Rows from block 15 of the encoder, named by matrix and row number. Rows with one number belong to one neuron. Each number is 500 + 40 x the weight over its row's rms, rounded and kept within 0 to 999. All counts start at 0. Numbers have three digits each. After the name is the row's rms in percent of the matrix's.
# fc1: MLP up (encoder.blocks.15.mlp.fc1.weight, 768x192), inputs 96-191
# fc2: MLP down (encoder.blocks.15.mlp.fc2.weight, 192x768, transposed), outputs 96-191
fc1.133 092:489493526474527558558512565508456520512534519474524474559478506507504622553493419511499460490504475485536509458440463521543535533523508463439497527402450452508557436559458519546436403541519458510516514520483427509474558532535503499477438502467499487532528460497486550518594491453475505501
fc1.134 125:495505538430463487533475479465490466440560500427533533522501512500505541551468501506573398525518490452539479488442474526505485523479445482502573467519538473548437506518582536499527527485456452493476393464496576526509507492431526475527499532552476556482466528477466511468548467448532547387
fc1.135 107:517489456464507568456509606494498509527485428536485522457464449420583545494504525522473480486528576487490519504451482499507511437472486508532538530604482567523509505391486528605507505521529534497544538466500490511490507529511541539459487439449479473508517546466432514480466492530528438492
fc1.136 099:500555482536583536480506463502465548509473536480477536486595496474541467457515497465544515467513498479580564504556529539488488563455451527528509447493471444486547424469411499493524536456485524467464472546489446469514416530483513477587498447503558537489428468507458579536536514527482535406
fc1.137 146:522529441509448499474512564506557513504476442567549481477566482488536454560510522579491467456440551547438516546547511510538532512461452499493458467473543446480452514488456502508545493392500557540483467455441544440499484520528483476442473527523546535535491480560443513551501597508537549464
fc1.138 086:481515493533427504423455527509459476508507555554517575481431537445507506589503523494562494519505476510492503479414515475468498434545462504506443466417442457485518474443626476528494482497495534460495462535517449466567454470505494502489453508502509485473488494447571498494472512468453468485
fc1.139 101:532469582475449535476484505536448569511514471421501472573444450516503480502558504426472473558484487472516496525458426430540503519530454523595467483498497530501487494622567537544496542511510506447477531464511522480513469490480505480509441464478500536584466470526377519475519492565537517479
fc1.140 145:586431521487518524517490552551501475437468469440498585536500456557493502438536508484544459528531485552469566467437467519490454535552388480524538434530535505532466537513489572576497492470455507515472423520414494508457494478527500534478487489518463533466478501458459492464537486450551578543
fc1.141 102:462511471520451478543499445504493500603489396526492476448451625455533410513507490485526514445549447487544502491468538490493528492532453497548537542525493419502403609506484514499457447487522495438448487516425580519539496510505560484551538568526465562484521480481449500489544522432461501576
fc1.142 066:528500498533476554484496501476413501517517490446536479489523483481448389531456495503486479540587520541493495538464487502563433522498523500522538504526451466493523428475455463549507552466454496528491496496590451413483550587480526409509497485522478506515471510474510529560605459466468522470
fc1.143 055:497501410510481491454508517451504459501538475506516454425483540460434433444442513527565511519539461569519494514496493469442451569460522454469488490526478473428489493428592481509503500446513463495452550552509490489519490506509495492474572569472488459469458536491492567489533450505497562491
fc1.144 090:533491539510494507430515506520528432549549496436478454549530478514513507525571463473475403468510539455556550474509541480481489529466489501507538467495558602470498410509425543481451489459515457586537439541547481565465498515576498479580463493450539475504447483474549526500511509485490533407
fc1.145 081:420546481470492512509526478443528522501501462499501500481472517552509430535508527555450524535419515499512474456450516520462515527443438505487441498498453446495493580507495467521488486461447459429510472534481498525577486476492530508457446584559466510518541489424493506551493495472510512522
fc1.146 128:560485466540527497550514540491568497520423461495558508468528451392518451499542480491518505454477495466528479462392479458512501495464463508470445616467518511511437463480508549467513463548515549496498467551532452489512470481543478505457501512488516508540558525544584488470479571509498510539
fc1.147 111:501487511504562439506478512533519513499471559487446410565502444534482520478480520571506484526467484457570450572531411487487440538557505444421512477563537499545509425515529430531475509538542511485408500547490521478487572509560605532506542396492496508521473547510567469522534457538492538588
fc1.148 122:467499537515507558505538485499480532500501449457560456529514547524486465542504568533466483448495494534495603454573519488445532562450459483484463464513493561500458498513504505455582449510498530513418465514441593451501487487515406491461530440529464478509451554483471501437552563550494555491
fc1.149 065:494513567525537526482458488489515525472506475541497553450492547475459524419534533522505541535511530515571539535468481529388467545443505476484487528537486547572517520504485472509544427455526516469494510494475461524512508519488466507505530511508508477573553476493571509519455470434560513416
fc1.150 100:497511488480526560489531599504535582441506522525503531522474539482451503461548476554520536462457500499516561440489476552457540474592478526426430488502540491508469480520517438540497465452479497542533447528428468589513442533586534590425518469504398412472572544455547473481503497543492531506
fc1.151 125:551508573514521483529444535485488530495524560515520458462512490545449447432486481565500586445502486510542568550476516445395468514503472507500539529444448460484478565466528504461481551525525488496450501484524473520545494530493409471453463589426594514452516500471480527450526477480490444474
fc1.152 074:515483492512534491464521509524517502547539488495548524476538524515469605465467470479556520445505497548516525506546456511521571521516464526485504495435388463531489457449439503473478562448529473398489494571456399504501437520498509546485483542505538591475474487510533495590530518488502496513
fc1.153 119:526485529580486496527450575552532531452551518533450462520537532479474500506542430565573538540418533520482527472445481539499513499502435504518450513495468509431514497547544495561481474469535460522524498535476483475521478518510525534404502400555426491501490563416470540499537503480481510479
fc1.154 107:425521515452510526497454539438506503470525480461503464451514548557491530516446482544543533497528484445451476539478460516498515432568492545478496521555515494491501518549496540468509508488504524487404462533527518541522478552567504402470528523498482453520522458434443438485473526459442566480
fc1.155 099:472527482493442472478451524487498505493481546553465453431531537498534473495510510483593568475546505535487490389442533456581466516448481451535493512449429423505503458558589553543432484513500481541496486428470537489533510573518586506512517508490568463478445511459601511495500545545481543556
fc1.156 122:453426441547536492523476436597512516475470404523486423563500549563518464474606468483447427442516561515424507550473514496457472439473459479544487493482441509500533568475523508517521436481479505459475483501541491478454489531487484512451463588551555555447526520496498568502507546464508537497
fc1.157 110:429540487504572479483516490598501470475469481491512490554473495474471526497522460492457484517509509468468505446381574557488430442475468497500558509489439445523518536522460515457527425500484489475481514482526478530494571520536502535570500507492519556451464577506559435473541448540561467496
fc1.158 121:538547458504468491465572567454454521486502498468507472505631489546493528514499453449530392448485539469531564492519585464499519484502486538502451496471545500489472542518432487491556506538516524456524547481508463440499498479536500467518475519523496456497450574519471512539495419541542497557
fc1.159 109:518480515506433533515558498475551496502519476503535404490495487504484579482467471560433537563374519486487548469452469485492502391535487498442528470511503565476506470508487514468525473492502515502462526579452455529404405465483516551441570499552434472478510474537498468581463460498535571504
fc1.160 106:473469470472504473517433478605526463438588500526469461462477590482585482491484508516546505507490515466400495583497535490559443452453495524450486453399548574461514558507426468519496512491509498488464463454556488503560480464406498510504487496539465522490518501477562536504460526452484489547
fc1.161 136:599470539506452583505497432531533489450531518486474488501530554505431471509455503471466505421507545476430455574484578487455481521463420412448492504493573548488453543468505491523446464489451516479478516531522509503561506520475490534472440529456537538485509534492444423486482469480482554498
fc1.162 070:485521462526500497442552543574481447518449530472529511476423501482475456533487507463556472518455538494460460389471525433553531518496511551500450465536463480493548532515470441594496551518556509550438448568413541532497543541525482539508496537511539517527519526464473447478437475513609531485
fc1.163 094:512504525516498550551414506496466499512471541474516482437424512547476471494547503554516530564499483500543468481445443524517542419536453498516528426500462525538494519520537553518478503470506444491480530524523575439488491468421528492438524566561494532505458447453462482441482428518506498589
fc1.164 061:544530534431527470430526502512487528515550467504489582480567396456481541537533505523468549520537515519498502474502437488487527478513483468562449536520512471474468448497365525559543530499535548426507471469501458542489535519528534478483427495503472452479553530528569591502483478473491528544
fc1.165 107:601490474522479431540456515551462555457544465516513494526459542511497398521534553485545490493508431567468527545481522511512405439528459546479564497549469534462576476455459519464499490459448459469478469459532466495530431460477545503457518487536515502458557474533471596459485514501533491444
fc1.166 097:515468603426481510477532536504444496440440498452486467455441577469528488504429497560456478547601570481564478493482523456461486507599488503531463451525529527525448493383538528511574481471533520577528503441520410509488459476505508446492512432496514481477537495495480441526388454562528497495
fc1.167 089:485547515458541462486488500502544427500469526432471450508548537512513542519438505511534585489523529486456464454515505513521478455464464490433432447522511496453514418559460515487498487518419457607512499538543500486417510478520498448497529577542533484536466476528560460487440471479504454469
fc1.168 082:487512520490491545510523488520478538554488503517492487436437580442507486453521512509537534495451498525405556541452481440463504441475452477491394516503536510483517510416498510513469501486520477527501492480434486577591494523545500506580512493530534481474535438437511459443520518517585494485
fc1.169 120:519493497536493530500497540465534439464521478473532488574450484536480468429447469551479493440509499514467478533468501463492506521556432456514485520474493522470428425429544484526374504530539458522528552517483505507499551537563512521525425586485493486533536527500536444421459506462444499447
fc1.170 159:459513426406520505489506490598531461535548453544460451429494481474450514472532484493492533472546451533518522541478485420576493489429459493484512509498492458468518625468496528561460483543511453520518483509491513470457424465517501561510486475526486522528497467565552490502429604456514526465
fc1.171 130:543529503531549472508557496530513506494543578426493467472456510460468553508512482585580519497504511492498516587456557515506444460561456489458444547420500545468445500486587446481498455473465459468455514477451513563516504570512490424482525462552476469519477490464471507505466496468426538493
fc1.172 090:592431489499467412437542473515543490483457521521539480456527344529548600513489565388523521501505452434534573544548494527497499584524502459566508518463525522497530415486451497486500452518517430513508494496473483479498507544523495470493538571497447508523494476528495561528436497432458476470
fc1.173 137:540530503534498484598563465508503452518470538443502513408578497487527581525534488557486450459561601519482498532461530522483551470467523509486467451539537522501483505553467524478479505440422539471526597476507446426481495550486488465528441469491496516511520481515449513464504494542526534440
fc1.174 120:496509536495405482532516418586434443497491520470463498511509491451534478482468510467458491517518396505468452441423528492448515535515475526518574506475487462531460513547546508537478456490522450517496461409517516503447540520484465484558512513503475494540438482517529513479611492481511548479
fc1.175 088:492526413459501467450495509529537489417542527427525462564494591607493465511507506480593522499470577487509591484566487539483485443472511543580531471490463508507516532556543551523522547408473497511522508511480523508512475462488437501523476440525542505495466513480528510515493456458484473451
fc1.176 085:515479478500481521554486544452451528483491463534616471609517500571498519549530451461547523482445495547429474501541492497504474521430464532456440472467500449512457474490585505561531544516420505575493508434445463537511436545475503496449491622544462540497540545460564544442490566517509595513
fc1.177 081:477535522514495540541486539493509483555510516490539496472502466471493491514468528493503524468466495501508469538482434515568478509489489461552532510471475470495483480541474501469582475506522505534484472542420499515466550498465398495565514405447421499512500521468431491452469518533526506563
fc1.178 147:507510435427547510506526531485530573467491483511452475477489573516444525476490500443513487543534543483461532520520493508407461460503433474540445541463484517527531517585467580518554539568446519476468532580481478461493523427467464468479499535474550534468487577468505578465493464479491513481
fc1.179 050:488503532505532535448498528449499451485471533480553537456580413502505438512400508484479482466560470486527550476524431493478528501501510472517459464499502534479519490551417487542503492489478505471411547499499491457459482461516485494464513494508494538477528450504507465532522526522507502479
fc1.180 060:566484480454461545518472525512517519431532541526488575498534489528506440502559480571470479480525464572509498523487519502528442454465490473479518484477454473545514537515523490529476521485515467443478515492427541451481502585497517510511509555525448490505490543488504498440547525508469558524
fc1.181 108:519492443501495529469472497446535620490511482483474535381475506504509491540433545533547525509464462535417420577486556507542510577519485545487430517493481446499467560448523505504456432487540454501465556564418553485491467536557474569463381500516481511520566458534463504475516567455464559535
fc1.182 062:483481534510505526505498542569497441499521491542457518445493570528524447501463508457491579574492500453515454522521560557450430494555505508545568443451446493460508481488464494447562477472500475493499473497438520454507464453471519435515546501548491481482463506519522424512517517569480461576
fc1.183 118:529473569452515506545485504499438456474462502449524551487450545460512480502532461532472430504519458551506540468506525501486562486529496479437453559567487486480465494538492530503508441496469518405477438427523461531540498519498603445506513444421545453517577527551563517499456548491483604546
fc1.184 105:456458514579478469505579533572492529508509525499475613456488502485508488553512514534545464447439571514480508520432490469546555543510495487454527526475415428511583452555550486477510451470454468451466523538431478551518497467517554458572560491504530525542547494533493499502512480459458530576
fc1.185 100:494521490456448588477535499494574430471505506458489465500589470552538562483449548493510558515589537462456474494519472535412446494529457470442494499539492545500528491515479425530525527470559452529528494524504543471562453589492549442465505506512484542480512471432449487518561469453452503515
fc1.186 083:499440518489504484556506530534534528495534570516511525498440512477451478508478514452442545495461482473564450490462467451474511518570464525519552461500484414531516532594494477532451465531510526482498501462477565568575479508518493498562545660518453580459498572430463522462545446514556496417
fc1.187 072:536504507469504563454517545495512474527531516457478502485489577462490474522492492528527547544603536494462532576448490522560493506530482504522454498493477477488546473574414513531515513468532464492619484559514454484551552471557433527550490548532535472455503490473424534572432395497442495449
fc1.188 093:487481505510452430558552515526424551441416477517546501554494550552510481532500486530442420527555476526492537569551503439490467475491504499500452515540466508506544407505497504555478549459488481430478473429409543510498532547458508498543534524454507600477583555493516538453513525510509599471
fc1.189 093:493466522558423547544559428444473491511471522506521446470462524487532506535494509518511447529491469493484466523474522529505545570458465493486467508419526506510460438536518454527535429472505501514519497468492486451528398546490469466465491554461494538507498507484460462510522500481430593554
fc1.190 095:504539457516478477523551550472514494509487497510528531482466464453466522514544494529494583498526469559452474512536482430513452521492516487449575455512450547452449525467392531541520501496532508538460484501474466470493471459472473511506457494565478571505549502414547516535498459502469538527
fc1.191 088:518507487583426501454545522518466470482421478566456450502537447476517490519486494471528547545496497465492498552420488484500490532549466524606528432515510514477438590520536529456498452463377504534498480473403572501538460535477501461562554485569513518509547459525465532418586562485492554470
fc1.192 132:429542520468518540485420584549533439513539504487465515548474511515526502561532498531547547527410564524518513482527497469491513439551521491485514432504477535497557514458501501441560481429505523614475552510492517550586581579473527482526463497427481501546520496450503488508508463469523455491
fc1.193 078:495400480523479470480488562513499477550487530520542433482424434483550500451449482505514571538415495458470476507489488511495542467528457433490473553572494447525510557591476449564464484455493462461511462545509468545478423453478535543487484545499497529551522484471522537495516454570509556536
fc1.194 093:502532477536456537509484513499429546567460535470475545462503508514457458511515390461488445440494506443543557499457552503549507531525410541480488532406440536519497524495553569536483432496544558475437512515486518469478521517489495459528514415505450498549533543510481553502559541503524492531
fc1.195 072:461471535489523506436494467455495514537534472492459446539524588482531453497450461530556497532484493509523479511507477490553539477548492448463473502419441430517488505498506485525560454516553495490480447512517604592523495515520508518563546532502507487483491512513581516441541503506440522524
fc1.196 100:499493568533463442452446521442458491476565460537525452466529410493602448522531448588507485545441518487531480548525453453498474516498484522460511564589522399511420509598466519501513527500578522523554487445442507504551537503508434479513532472533509496560541447451452551489517472512481548473
fc1.197 107:572480515592459476529478467490492460476494459450505504410519386475497455519493521493454496492545520446457408524537447499578558550474472512531483508460532463522477493535538493532472509453579536553497510460481477506512600500409545467506534497471516465491503431524528488563587530538498490499
fc1.198 073:504441479545467504535557516592491571483478470528505534462467503488525549499490497428540539567535542534532438522481467449486486454510497488503547431470501528508500470430533500475574487483501503511545491479501516500485469517401448462537492548455450497577505534499552481475540476506523493493
fc1.199 124:519495442488538529545550507491509513453568418489508573552508503507503380510496475532447481479484538515497465473533502559376491478446470458466520506521531446518470453440482528521477492501482485542602460574458410467532491522455509505554533482490502513477547487524586492492488494493494536472
fc1.200 103:433545474591480476524539557520452628533542431461510560530494438480519480625482526552504514474520523499508563472452516454611622519495454474486507499466476456541407513454547524477500497512443511456448492457507485572588470532506495546505533504505463550506493486524505499483527510489470513517
fc1.201 093:491524470576444513602485505554502456507495544528476520469515465434519509433522522519538514512483491492427493524425464479539421553472490507488563470459485448516453531561557485462442542496458503468517501469467565481544432531520509439508478481535524540513438400560500581511554477538607490503
fc2.133 101:511515505497433456421465444501502473494522469530513490496507477496508421471518558492493555501514532548477514532512494474479443468463452504583527487597550543457438591466498474449551627453493513474510533467490565512510440470437538529547582483543498518456464551522509412447425501550542494531
fc2.134 108:493466461544420492521492538540473516527480565534471515521556544490499437480531481501426519495536452499491494493504494438539501567563667523497463519444520536497527499491435471505429489524532500560483555533482450537482526516478516517499525421472512481449488487570490558514477444466511451512
fc2.135 107:511493536504439452507536433539519503507522540455554482513577537567506460495584508485555480519454478548513507509575511465527433517489484491498439525454470429464546465577462472430509497478454501457475487534401493458539530449500423463496514583509505506499512498526557439534524543521478570506
fc2.136 107:501466556505418490566501524513517469494535424504543520445453458516458573479553441480537520526488524532428476495446482476535455425580529491435529517539489543492455523548566475493521449497513469542501545434445495495487524545513531511420502497493491489529506527507553446516491488553539439547
fc2.137 108:547431532548530491573480458554446480524494516440469401489484501474430559505536465508516490604486482510501531478434481492525440503539495483511487532524480501555530448457581485463527459529464532525445519549607473497465523471534441568552521492428447477522463461477529488512548459436465474508
fc2.138 099:548445453509585527547473482551510562436468513475509461479528441561471548415515507477450502496562531511519529513567454535518474531477524499517502545599549527507509528551408582545446516503471483578490553491486572524485553504512529495476555497510470528480506505504460523498455488486557518525
fc2.139 120:468559508511540478520485447474501432509486489551519546444515582517503528500419505561507513455503477536465490454550545548484533494489487515431505524512498536500524452396457486442528502540519519538559444549496486494523526519477514518538564572517533504394555483477588458538510524409507502536
fc2.140 119:465505528471492486505580496552461491545491480502523470486534507514528476437488509483509497494464599503482456492511554457473539550510662541469503561530481505496495502469493518461501547542458452493499476506465520517509489473488496511497502494536495481509541444544508496491475524554492473473
fc2.141 098:501498499509493498477495523482443520504471541428427557512500396484454520512500554548423429521498558551450484490553499498450473509432593475476436518454493558474570461528525497527544518474506403541575513458570451478445463465500446473453473537482465461578474510471524516478514439520496452438
fc2.142 083:476490475493462475509522495550609508471508505574453531487532518521563618506528477462453560451391493469465486500524514478429546476512502539476454472486554545506508589530532499458470474523507531465503512491414560549491472448518453578475537545516520495469524525514508464433394530505534492515
fc2.143 060:548503567500503503539536514526527529439472456497533526547477462510565524570564534463510525520469540472471495534509514535552541420535494511537539457523533551585479443523404501472511502513488508517512486499506483479512483523459476530513436463541504538496524463492482426493414535553490452529
fc2.144 119:503506458502502544535489511463538541447405477552513486429491529426470522444486524542563552548464486530422509564488451533503534456547504545459485511496462426511502567454539483522566459509458508480468524498504508462545494513429547449435521476542486529484549494552464493493474503554486488580
fc2.145 089:552514491541505498466495482504537515513514507464483495473504451517531569494484552421493521487525544551466546566567486500492541479568466485496552491525518506484477442491523495463527500454498496551494503459450523477479499494573498490518591470466467462489446472568499531469480517537475549492
fc2.146 105:455565493487426569477479470450488504521536475473475437504440493572532542488491449544435522557530509532501555549546509566450505463551513514534513431581496471580574494459464505500381549578462493540488550506457518487524480491469505506531505493534509539419497506440402508512569494520472488582
fc2.147 097:527560489502453456520516479435550547499529546525451528478470513505523436543466493557518531461498473495443456505550541497524498484511514595476530580430494503404540583469519495533479503568472434429545439473525430490499509488555422509568499578510499466492557436520526487481472527462502454447
fc2.148 110:514492490492487499487457494449461506555500517529459543502494474447554456476466478461496521545523500447517488544390483483549461455536537497456488511481492471527547524441501509471459548470547514447510537535495455497536498499538565514476435579457527581503536468505520520508516484466564483469
fc2.149 072:479505455469497484502534506503483488535520534476540473542468462531519491496504464493507424525458452536421436475543485496554561460543440481498458487439581488432509486521512496552470550527416430500522478545477532518513522488518514500475465512406490527466515540531471447516516498544490561563
fc2.150 094:479487508541479415499413487490456518428461430531474526449491461462539537478533460483432470538504507467494503502484471500493499481394564556554554472490530557433522482525504532464514458486418469488518564469516529425515565433432476452556484514471593605503510521510416502516499551452478448561
fc2.151 126:419524468453469519481507502522492456454503399488520538510475495449510545547546503455471431574482516519442455424481501526585578488521492562480526461587501542491481480529457491536543505479480563446545468495459506466479485470523473497486575433534439480526469490490525411493456490454496586522
fc2.152 081:500549511487507502479484548498443529441490485509566424511494483465467409518546526547512481558473436431494539446453528484454416477520544446513522490559550546535522520541589471484512503508452522592507472442562582487513538510501461414530507529549451465492534534457507476384433511471518500513
fc2.153 103:427526531527553493496475455452519541487502387561525549445447433451544531446512511435437503464503524509522526510595511525452520469515596529545479511494517535555444470521490520478505498530477439545488513503515565430507521456530394523550539552434486524525536486472525458455449571470546519524
fc2.154 094:538462557487487422502492471506448460526458509533498467503508428457528541456508495480503469498444498514516495499543510436475514562492530409530475469476498521479513486478530458572521542470525545512582466499447433493532463510505470637531490473518497435509533522578543515522600527412528462476
fc2.155 107:492508495517488505486543480498445511520572496515503549459478508472462499525451479494433428506476449441529527605565449520479511522528572547481491515538580518429519500468434464465562479570491502436493552550484535550440493471500410478440509498546412554550542469586438549495526504430523467425
fc2.156 108:496534576517441537484490572359482535508472558463539572470499472468514541534433559564516508545468457489559498459498513511567536521515461460458487537557535516492512413429480466473509563521511486554540529495448504493480487455497531539564591439453485432511468534543500479537482480488557469502
fc2.157 123:554476527493431528533479486405486480515487549547448516435513487500513482516484508463515496447496437548539526564590416466542515566525523468460487496498560515502486488439580487537457574468503509538472482502453507433513493492411476489439501562471481480573566468499466564533486585473438519509
fc2.158 104:505513527440481495540486501485511466495492475528430494519488556506475497500531506547498527503471471495493456551478456517507447436534420536419515505524495528520535502555514507469500531547529497548565518523556531464484430533452546514503462495519522533481516424463518520429489505440532519468
fc2.159 097:489503527560507498520415549472479498472469484517550475447498507411482483497478487477569467511578504551551482482496506567435512518431562500550521425424473460469521536491503463522533532501594531469533511485566540483561558483485542485503483511452507516517481530425511553471592546487487466530
fc2.160 120:539478513579483545512517524402504536575472513492547541523551414506467547487497473510477472482529512497535477408503478517443561540590546471501500539565447447542498425539548534528489520473509477557493509492398506544477526528588505442498454551531491484561469479551453473538531466535499509454
fc2.161 118:464544498424514467507500488529473551513448484538531474508465422479520483451525496528459542587463487495472517444472482524531488511524507526542469594516538467507529467544535530510570452545494502535514466511461506511544548504436550458475504493544493533559479485532563529472441593529495556575
fc2.162 082:505488515475508520508464474413490545507503448534456499535582504485539558468506477551474521478533431487510554617567473582466480455478523439502520529493499543452436495445508538401471474485453508470535522380498484482537491473485486431492503564493468532440486487555546535536568524441430480522
fc2.163 094:562498520541532472492512504506531476472534490563479503560610473477539504452507480488511505538518477507503551519525548453488538557483669521550480530540499504503466522485480495470533468498490544452514526506501466588506482540542438516509510471504438448464495560531537504521461508490528499464
fc2.164 081:438479494548481562519497503504503445512412503455518396519476597548534498478438507452517472502466492483497465523488543480567488546485511527428563499473509511525532508503630502446449459510488499510517530552521561419507481510493479487524557534478508498528474489508441451481522536504492467473
fc2.165 125:380477573478547580488525549457476455521485556419498484497512504483514571480480441576501515503516536472514507423545494491506599511492549409481414519462532422539472516578572499536526540538544488541517499541464515537505538497514496471508491538475522491524490488506542424532470503479489572499
fc2.166 095:558502461555542496464545471552542525425558536508533531549504495538456510494531440453571507499502488515523561497528533484490550596444486488531521603500445461520522577613455536512405502484446471443505490553455563495513532526512486528495480526458524488483545448475472512500588513518503492493
fc2.167 082:549403459558486549485518522467521498498473466493538514529499461561493487523550493527452408524488531506470465546492532450473519519522546486505598571422519529525524545526519462486491485501527511493521424449456488483556470544516508541554469395535453546494573539534494569521583522526481521531
fc2.168 104:501470470533462429476486517432460491473511522477532520530576404526491517557474467514482467511547540485597470479544528581522489569502547482493573451509435460527489459554520466504531487505482509531497469512543519455434472524483511495458488519516452493502529595528502527563500476504432535505
fc2.169 100:496473590445481479526474544517448572533440477515530546464530489439490472539532548546547498572509512546529534528502384514506522381486598448500492503520509435492481538526457503447531505553430484469451491496484445486543489401496451485453529498488506503500446482468530505514433469522508493529
fc2.170 135:573418578479503476548495500482517492467455561510481504535490449499542529560509507548529456539447500548517478494513530524476517471542503528467518492474513499541555440482493501422479515500493469489453522515575477553435527521434484533480534518449527471488492503444510495496524399531478483490
fc2.171 104:475471485468425473524486506463541529474504441511476527505496460488532403524470508480494467562505551532500502476491377559535564462541480538546531476619470529456571433535511501501540543541464508491500543525542492437509561420523445557516550544542530526491520485485557461518481492563585499512
fc2.172 094:393570509484546583464504552491442536519561478465463534475448594552458425482496465629453467514519486518459423465480538508516534466482484516452533474509464486486523547485546536494500532448509552508436478423573520539536443477463573496472443441473521500471464494418485476478540534515531517497
fc2.173 108:479459496500500460433527484450573574506427554552514449481472507556492449472526491485493564576512469477481508458473515546506454517495425493507547535483478469491543527487498511517498426602551436523462448501473504514431472537423436515511570524506444487507511462487505465511483496490473506551
fc2.174 104:486521481507490504526456466469546522434555517470442476514496438518539466524489480524457513524534479456521537522556517441511484508496710526511529565516523520520498540459474557413442476334526504516486513573506503443526474453481509533506411527517558447423512501517558515533443522458516487510
fc2.175 079:520483467505509471574540473512555494520604369523440518397454472413531490477545471506447473393466483525505534510479556469556469511545524477471503509545443503521528462453498499454512510550445492511504499464516498432476507476507533530500491535536436541482456503557438491499469558508496520519
fc2.176 084:466499480521499428487541485558500484520502527522429584384462521456505426503420545516491439567542474455567511477466493518467530464520561448506534543602532521496540532523487531513483472515534459474510511544498482458487489419511535515572486459455548496449468566514465450526521419497517390526
fc2.177 102:549483469451484469492518460527503528472531455508475468486473519525503487493528462525447478541488493473478484457516564492393513490528501517414470469546544496495496508499508508538425546521458471448531504490559473499478445522541581460470487590533547489477483512533582556535555500445503504457
fc2.178 128:519551604549493486541404536491592456548491508498527531524458478495487491467499500482427524445480439439525513482478512512569513538540526457489546480512531461517459552430541488507470481373549555501515530457464497511524470529541538463465477404497431474523497428525524497529505546492511500490
fc2.179 059:479459498517488510533516490585496523453528555525444497538447582473482538469578523523514495550468532507496452536502587532494459499482494546429541491485486493567513531448536514464506486480477456496599457541520512543543522541484477521528483566526477487524396512484471515485487447498485493507
fc2.180 074:431558501511565453453520478484507461562460483489472452483472500553482547456430514472527496519487535418475491496530473504483536534530516545502489500547522508489506464486488538484518523506428514534533500546542442505502496422508490490499471431480526532487510463556495504540481423446553447480
fc2.181 110:514505547486506485536528506573492414492484548525497434544516447496524498467593469435471476516531580435584555451508464453459459435458498449523567471537530552516557478552437503478550576455441519519543488449594430521517549461452545478508572495480512513465463535482541476537477506516552490482
fc2.182 083:544508509474497449502484453422482539499508538438523475541478433488505536514526465547505415446496502510481567496508427460524525507429484558442445578555514513514498542542553521558474513538472461507520528478561507518458529549493509559489460481480546497494541464470517595534488506415530562407
fc2.183 108:527533557434447480536470473516551514509518475475440495512540495437520497529509538423479552511487476398524533557411513480534503558436628493538522509470508511531481491510501532469474599512512466512469493539570538492497512478470383577476565547477504564524467465479400512487491487473468477435
fc2.184 100:533485527490539548495480530417495456547511449491505415555524508490497489449493479558512519527597435479574497497540569531488493442471524524508450541502557541472569515473452493466490512600497514489512486460539486465562473567505521496431432464452514499495491478525530547520456516503599499479
fc2.185 091:502463538525564451547454525457393517506443511486501524454446496443505488489551461509497508462438463532493548547521505460559535473466490512521513414472486462500503489525497547469459484537445538527444462504533508497452488546492473596518481569504530467463479510523509540526496487513576524450
fc2.186 089:425550456503451529454508479464476461515526466481521489507571479516546490523478512518518490487527523474468534498492554564483498506474598484518494546494516524499457469402501526494424501417437471529533450521510440455492575538526510521518484412529491439509524451468486493534463540521478509555
fc2.187 087:493462482498516425546485471486528576501464496524521467519517411549435516436558517519478450446429477467529445432587495461411490522502479504501546482532507530510457545467619525526490495496460551560418526471410534483472454499399520479464486448473482515529532524495546485456534621470502518520
fc2.188 083:496589579496581533453488467450541483590559568539393519508548436509496508453453492513489555448472439474490556489504490535532474488505536513474522453449467502497419547488514521443533513504544504567464477534567473466512470479538480520445502545500484509428480505494435551559523469476455476516
fc2.189 109:494564518490586476468453554563496526459514451525485514521544445545483475471492461493519546465511496538519556513503484436471458420527489526487538473566507475508580574478472552474439569506548486516492494588492482531482571437517538527501468448565535495493458523549545520505471522543550413452
fc2.190 095:479430530482525511490432519591460529461522493519490490510515526540488412501500538510474462517491480489514507476469539522474546508540496513523452516477528466510575469574574526453460494513447510458548481470537460548494492518520488490515508510446517418545435530539498497452446507482549452499
fc2.191 113:463535518450569498583459499504505564455545534498535530503466541485501504486480466552473477470538505549510560419602473512506484491435526477376492543492473483512570387479477491569491517576628477500509503531639419496477496487502527517442479525473443480461470491446539468595459485514520472498
fc2.192 111:530473496516467411534531470444435566494452539569499471508484468546469470514502474502423500501593471530492522461571494527512447559486532509542534571511491528469521466499528477550504519450531400400552449441584534485471472469495501519512424473528545504435436505516469523459501549530510463572
fc2.193 075:542584493464557499521420454482502490474582491470461552431493564500493502490509461490523511505582503558501515532524456455505481573490440533495473480460520526449512467473525539423502544496498505544483432487511495495516564503532470422525543476511502528463517525490539550496465554450481466447
fc2.194 086:499442467558445475532576496555480519489506530517550488534552507532533481512510518527485553532547419473467470476443481502425443497574619412501481507524507454495452514443479416491546579512473529497518510588439467529504487450472454514450545518507509510487490472541490498473497483495475510465
fc2.195 095:537551470478501498527517533544515483450438510484534542467508422537451516485539524466395509519532498496511493471468519504444431558466504478525518496558545571508548504520514500435414557481430486515513558502491417395448508480462516453503443485524537556535477477492417454539508477488547514477
fc2.196 122:481473466482528523558532488563578539500405507492481520515511549524442544474458555443532528467495485487520500423484543508535520519501515428497530430424481565533543468415524483458491486525442499509481555552511502502455454502460526520451425530492487481464529542537494477463515567457521428547
fc2.197 100:459558435505503524505619511536455539498514478492505413506503520536497538486485557506484504541464495583541507541411508522396431494527543549491520513550469513445493503548515504520513539644451509453510507515496526493519388522581397486501506525561499497539536504500476510484482448506453502480
fc2.198 103:495565518497549476470443468392536415511544533462479459508544505540513462541501506568456480410481448439470555473530520562514497555483481545527472546524491470506472549576474494525463493486520470514460519490483492468500534456587540538467515449529539476435526456465457517505484530500499504515
fc2.199 145:463485543512436533426441490505458553535393541473500472452459521511469621488500464475525545486525504494486564531488538423598505563535489537540467513516474536479561548517598519493517504500462453527424579427539563519504484484532501487491447504511459486547458513473378508518557485465513450512
fc2.200 103:482443497458473522471481495461522416528441481451490484513454540550482561420526522530547459529469461478484431517513528500433411423524547489497520479592456544453571430507496490533486464600503520542485492521494499444546574525473528494518500484543552478550502472485517521479572525455548541478
fc2.201 095:463460515439501499473510487450469566505554502522523418556483468502513505521494470525477497540542541486519495512584525478544539543498578429501465489512482509482489422515442537564478538602520531531444429581515485548449462488467512545512502477457486472485544547463514482542463525494490461450